{"image_size": 32, "targets": ["kind"], "fused_qkv": true, "moe_every": 2, "positions": "rope", "muon_scale": "match_rms_adamw", "nesterov": true, "adamw_lr_other_params": 0.0023, "steps": 6100, "adamw_weight_decay_other_params": 0.05}
Rows from block 3 of a small class-conditioned image diffusion model, named by matrix and row number. Rows with one number within an expert belong to one neuron, the router's apart. Each number is 128 + 32 x the weight over its row's rms, rounded and kept within 0 to 255. All counts start at 0. Numbers have three digits each.
After each expert's rows are labels from the 100 images, of 14976 (inputs lightly noised), where the router gives the expert most weight on average: "responds to" is what is common among them. Only what is clearly more common there than usual is listed. The data: rendered made-up planets.
# router: router (model.blocks.3.mlp.router.weight, 32x256, trained with AdamW), inputs 0-51
# up: expert up (model.blocks.3.mlp.up, 32x64x256), inputs 0-51
# down: expert down (model.blocks.3.mlp.down, 32x256x64, transposed), outputs 0-51

# expert 6
router.6:118218121085150099167103142141137126162118149145117120159083128068085134133138181110114081147156109083151151077118101100130144112141132197106124104163143142
up.0:157112134129111189128137115138128113113146150173152119152120115121104082155108095139133120184122113077101102145091121093107141094147103109156112100132135159
down.0:164104118131097101106134183135131135129139130181153118148134114130083123127120111146124097100043077146133111147107124141120126120123145094125102104114118110
up.1:122131103147098164084141132152133123108119134089156114138154081096117122177133102107099102110159133099110124168125124162138119137181212125170162120108094159
down.1:110118142127166111114119123135123121077136117091102105107123068142095133177125145130126181134075132189148142112094151124138130111180206111123114156123142134
up.2:154125155131184124117115132154128146111159150142128087080101114140134099119116100102119123134164166190146162102123125035163106140072116059102154080137099123
down.2:127145123129125122126127132161142146088136102118111166094157140117130151102107055116172164112187095127177155115128096133106122127145162181147141117147120096
up.3:123133155133141143163139085134099181096125124076124134109117185080102066129156107097165134089119154011130174154122142096094114137147136185145122168109183128
down.3:120081176183140104172144158099170105061157136136117110156128116077114089236111051109132164115066103185150136138126156118157088134080143135155084139124142122
up.4:142148109137148169124129122137131136152140158086110122145127089143143158179134057123115110118121102065127152127130137076138094176180153164150147141083143160
down.4:168109132123146156112123069121114106143173103075135115163125129134173123110141168094113171106124179156155216133135138095125135124118187139118100143139114125
up.5:124124124113169193135142154140143116134102092111148128131156067055177129097154146111142110118112092111139107121108136181128097135087170044149100083107154108
down.5:097115149138116071124104160124141125104136113116110134115109125142164132161102146169143152081133102212138125097123182174130136099113124151115104132155137119
responds to: crescent; glowing rim

# expert 31
router.31:135184067129151101165108137142180106134097100177102156157103126099111098167107152080079132133107111108143127115137147177157110141101146181099078140204165139
up.0:130100142196098137165123163166099093146137169128113153125111134148071045104142114210176135103150109153066136144104123113109116100170085143119113104164183119
down.0:167134150200139140104159168149167112102112113136101207141111160076090119163116124117170101152115115148101147156113149177072163152059152159055138109151129197
up.1:147110174161130116121146079114112137101124149129094097137151124172129130121122108105142121149155094140099120117095126091114155086187161225129141199130113114
down.1:214133104124109132134151140122116134109119112159114094133162146153077143128136092119143111139191034073133107129135122130128093132061132072134128197159122157
up.2:117185142129125090109099182132113188159174112135137143126141132155119104145120188124113129128233192168165203123178113108144158132056212071127179133142150085
down.2:119120143115185133155118157099166170113087175117203107121149092123183078172142046064080142146142124075082165115127127144162067130122163179160126080146128138
up.3:091074095108133176093191117122180114131115174161085133142179146136174100178129063097130136182115125139087102136098133126171153148119127208133073134130155127
down.3:140144150142139167192152110110163106130149085068181085110122110086095114148163181074127130116181115135142098105092154120112075162095139090114119153206117186
up.4:108154080146135132112135125147125114126108123132105157141134088255137171105161136134097109138074058128128101155138152182094118164109112082106098142147089127
down.4:175114124115135154116136149147138161150164122099109103111111094000100131159073190150092136078114116157133162108153107131142152085159146129140130129052141104
up.5:123122160094153118074093150119090147146166155151128094161142134078098120103163087035135136164171125211153120128077136118142154046152123130116145131174178155
down.5:159117146152116157168044051123110142154172153110095085140172078131147146121070114106091167128103094121179107070080149178139124161155131185121080113132140048
responds to: rings; cloud-covered world

# expert 26
router.26:142095101169123096148168176081134125095127128113143121136115128130163117129112138170150112148178123094118093138108142065119113169168098086093149138091146100
up.8:117090072087104102097152130110098089126089157148131149130170106156145108082106102154121140172089130143148103113173154140156111109106117086059155097066091092
down.8:106116169185089127085100116135109129113093106189131145132082189112145117110099122161189112184100129123090133161088141149115144136132095139069139155076142088
up.9:116110158123122181113172107151094120121142141132139136130151130110148138087136029164144099175150203128097097131118145150106147133091169178119160132096142143
down.9:123134097162161083163119151152118168135146129095121120177123145149149159046078249089114171111182042131075142142136155091088164126136140080141080176091110129
up.10:077187106109058094100130141130134155112124175117187122088125078091122186158117057137177142126123057146167063120176130127154163119130130163078172122101119193
down.10:044124089078117102156148142143120120082147106075177122151108149122166088113147156143122081150110120203080082129121132154131117088128170100146126092155076122
up.11:077094112130182148201165108125136164133190125061149140128154102107144049108115142140159189158142166108118132150146137190158123204110134166126074142122129164
down.11:121137023147134095077072111101146128115114179074148093122085110144122196192074139097092119124156105097142181155120146130081102121131160111156139112132088113
up.12:113063101158116128113152140123139144170108165108086127134103167226141036198159081165082159060066115194066099115129135029108111116091183150156102185187153101
down.12:101137119128115146147167074130158136173124163089130142116134097019089077176134172118129182120121148111082155172100130199136154119117158067101118103106133188
up.13:083122148127146083146126149108102143146133103109137149130070098136131079104166114119149103121178072155196145096110137087136101138158134212115144152125126084
down.13:116143130063104116129092167133093157146126114123149153116162141108131150103097159156133141135165143059140124157063105100114144163151089101136117121081156081
responds to: lava world; full

# expert 19
router.19:109134148093156096125096098158115122099105181190077134124117121154080097108158179115157090129147123047144155134176117149142105158090156165103115129176126137
up.0:137126149116135121145112125115133139127143130133099108139146123120141212094108078149064102116145175051114144102172124128116112137144115204134119048153126159
down.0:169142143161120128129138103111071139163086146099140108094117128092140153131138160099142143145078188164108198156149156143101126113149094162076120125115131149
up.1:157111142086080089126078156067124113154086126130158148083136079130139066123116141175144110115143140147162144118148148106115112166141114057145116095126120135
down.1:185153143143166148150153113108100152088143098126108094117126095094114133066146099135143156133147127084102130097145147160125124134116139186129072166119136102
up.2:133090134085165188073172130148144088104130149094097107113133138255114132141114159103179142145125066053113096137103102095135150105085125101127123155088156096
down.2:224110124113128132119128151160117103129162092119145133116112152122101175041136145064096104088127090140109080135149124067202104140061163120146116155131086121
up.3:099139070058150199158183121176133149182095136105132137127154130178112160075133046118112058104124195155141136111171127085123112173138144180149124126090096124
down.3:128156116133169118133152105141134142178100195084147181119162107131099102160114217155143152125145039172142106148097118104137178118154136100169111073133119078
up.4:124085144139117130122082144107114147083134145064104120150128124033161126080095115065099104099112172121099150120140115170090193088168132130140127120134166127
down.4:174102161127106116134071147129178151123125117112110153139135138193192093215108131106089127082054151158129111144091158139123124159086093134113127142052152090
up.5:142166149108136099131104131098122103132101135113135133135144110233152091125161086195119131126123112091107202135168183159120139126121147166047147092178105143
down.5:105076145170103103157155168145111126129100161145136137113126125078148131126132172156126159091104204141036088157107109103155175154125177064111140103094109123
responds to: glowing rim; lava world; desert world

# expert 16
router.16:173164106116177108139137147142159134158117081136122110161116146103117083144149141094152152105113128117134149130152146131152149106079169126171091218196155108
up.0:114176136108082127098137151121149070145104103179107168131130181204051153107091157129153151127118148109173168100170153106147128140080148121147157159129139184
down.0:173101078110150124168098125134172120219167098118124107146144089180149119100105138127119083167087153176130145092136151148119133087092101146118121075160124199
up.1:163155112128140137145085118136145135108144144119177157157155148078121055119098137076120104147169097095126123139117132131135042147141116225160169139143088137
down.1:221035099167127124066101156127075151057124093120137121163221130166151137082131121166088121110133130142117170139087117086095103125145215087111144090117151130
up.2:102114100115192081140182125117171089165144141108131120139110172121120085130149094129115109140122163212191149137115145112151137183185093155144106074126075158
down.2:082076120125170159106105142129147128076138125092154142116141144121110119107156040132128213124123126077147159132170131155124151120123207146140107190120118086
up.3:124136130114157104168109107168084168134135169159135122128104158063097122107121166144158138116120161168150135124112128195156132059064122152128123098167167163
down.3:184111153146121140115091133130107119145146132103104133170119089100122127177124019108095237116144067124133130144093126110103143155169170115162114161119128154
up.4:103176108122093107134104116099096100147108127103184161129143127245151043147096223129114133122190134255128126110113127159153119115216131170116132163133136125
down.4:040055105147135115116133054136149141192120156140145137140115156023101133134152159171161151123138132031150146096144135101151123140055180154112148168114128134
up.5:123061141131140115133139110106126074104098127126105141156157167255121151180129247121127128187133147138169147117140136180118153132079193097134114113147126126
down.5:127074097141107137136121063138131160186105122132097113161120138098181137159095148066156174108114112133139139128141122116128113136142149144148138073140111140
responds to: rings; moons: zero; ocean world

# expert 3
router.3:170133120111145161114089118153177181111140163176119114138142126192159104136173115113159165076060128040114162089112139061125168114141150086143093084149112085
up.8:220070162127150099126117102124145153082160144143161089093104152080180078126086102120080146123092192131149109117151171096107162118096130116160163108198085154
down.8:159108152145142112115176155142157199109158104143133149176174156113135130155096118099161169105194106216104129178116091110122097087100153069095113110220155169
up.9:189094167129086140090159134087148147103112128118103078179126103141202157136133120140094123117057117104091058102130138110164113113164083089147125092122142145
down.9:130085107136146104159156185162158114124082165080167142100149092038127149112171099105095224092086152151103166117124155125167121108135087140099154119090129133
up.10:147094165121208170223138135097116127160142144118115124125136098119149058157175073155137093130167146160141096118118126087099055198100132153124123094154117144
down.10:150145077148184122113103115190186165099163110126048151156105181115116112112096122142146181127139159118153135149148106121109138128130161086159159165177092158
up.11:129103163120129131144183102147149146095129132104157111136107153000123106148114030095115104129065138168128131157082128201132108137211102123133116155148100122
down.11:199162163148110129133107108139139143198121117137108112117159105220129135122097097153110098103101143119111133119118112106117126109097156177119118191124135161
up.12:118130085178165075140111137170181078073185092138133151120164175107119125151153163113119142176134095141190115115124126127121182136090083133093090081197123100
down.12:102114105161133144140121108127145127153161123119102113136170151092112136191119073132122148199061126095104190134091138087128130139139158143084154184162143157
up.13:141066159129177115111177086138136122124138151101154139120152086127157095130140096135150176154042123000146125128147133053138148131085094141112144084143127104
down.13:099162139149105088111140070139129134127135120144125113176151163133098118106125175125102161125091117255162078120160156137090144158114159102146112083068116119
responds to: ocean world; full

# expert 21
router.21:141130142144117175106117108133113098115159147134136145095144128193133152179119013129151142129063058136122124156098172070143110104091160103160141180119122113
up.8:152133152157107128134133117131159134116097107113149092111113106051132130126128186127128127124163196148099143171109120126154115154172134102119111144150159169
down.8:178129133125101148147117141160094165114112122122115124149139126172149087169109120170100159152092108172123090149150074170056153109136140131124070127116153129
up.9:129137135180133114124087128156116143176131132068121107122124115080160190075091110131122082147171149090102113148168137119132123074120134131132150186151150151
down.9:144116145097123143107156175131130073104146083124170139131111094151124091104072125122121139153197121135176083107134133079138164108166117096097142143137110168
up.10:105125185108150111139172102164093144120078099128200129149136193132121035133132072105177072156138078160164139072123128162160139154233167073128119161084113169
down.10:175071082112125135144076126154142068109119152147116114092103076101169110139066125109153209204087131078070112142107128137091148084143082162129114093136121059
up.11:026168080103147150126141106135133148146149167143128170123108115030142132116122035182115124116180113094110108142103144159137106150139198166124099161149119124
down.11:164119081112113153117111056121134153077140135153108134154129143124093139144124128136209225108126024131113145146155102144096126113157120095075115089164129151
up.12:176091116113155152139137112120125136100127123086142160155109117255126171071119184122102101098100150143150133102108115194125122159106130169127060148158112133
down.12:184187105116148140119125130119118158146172164153105114134194150127168134173160115164160157151133140057106090120163144082166167145143167210122100169130132119
up.13:151134162115148104106075153148131112099158164130136137094099137067099081105106233145191147077142192183177180108100082166125117119159202243143156143153128082
down.13:222162130133151140105106182098135067153110160176147132090086127151114153158151040183147075141123085121149154075119131148109151140175132164206105111098128122
responds to: full; cloud-covered world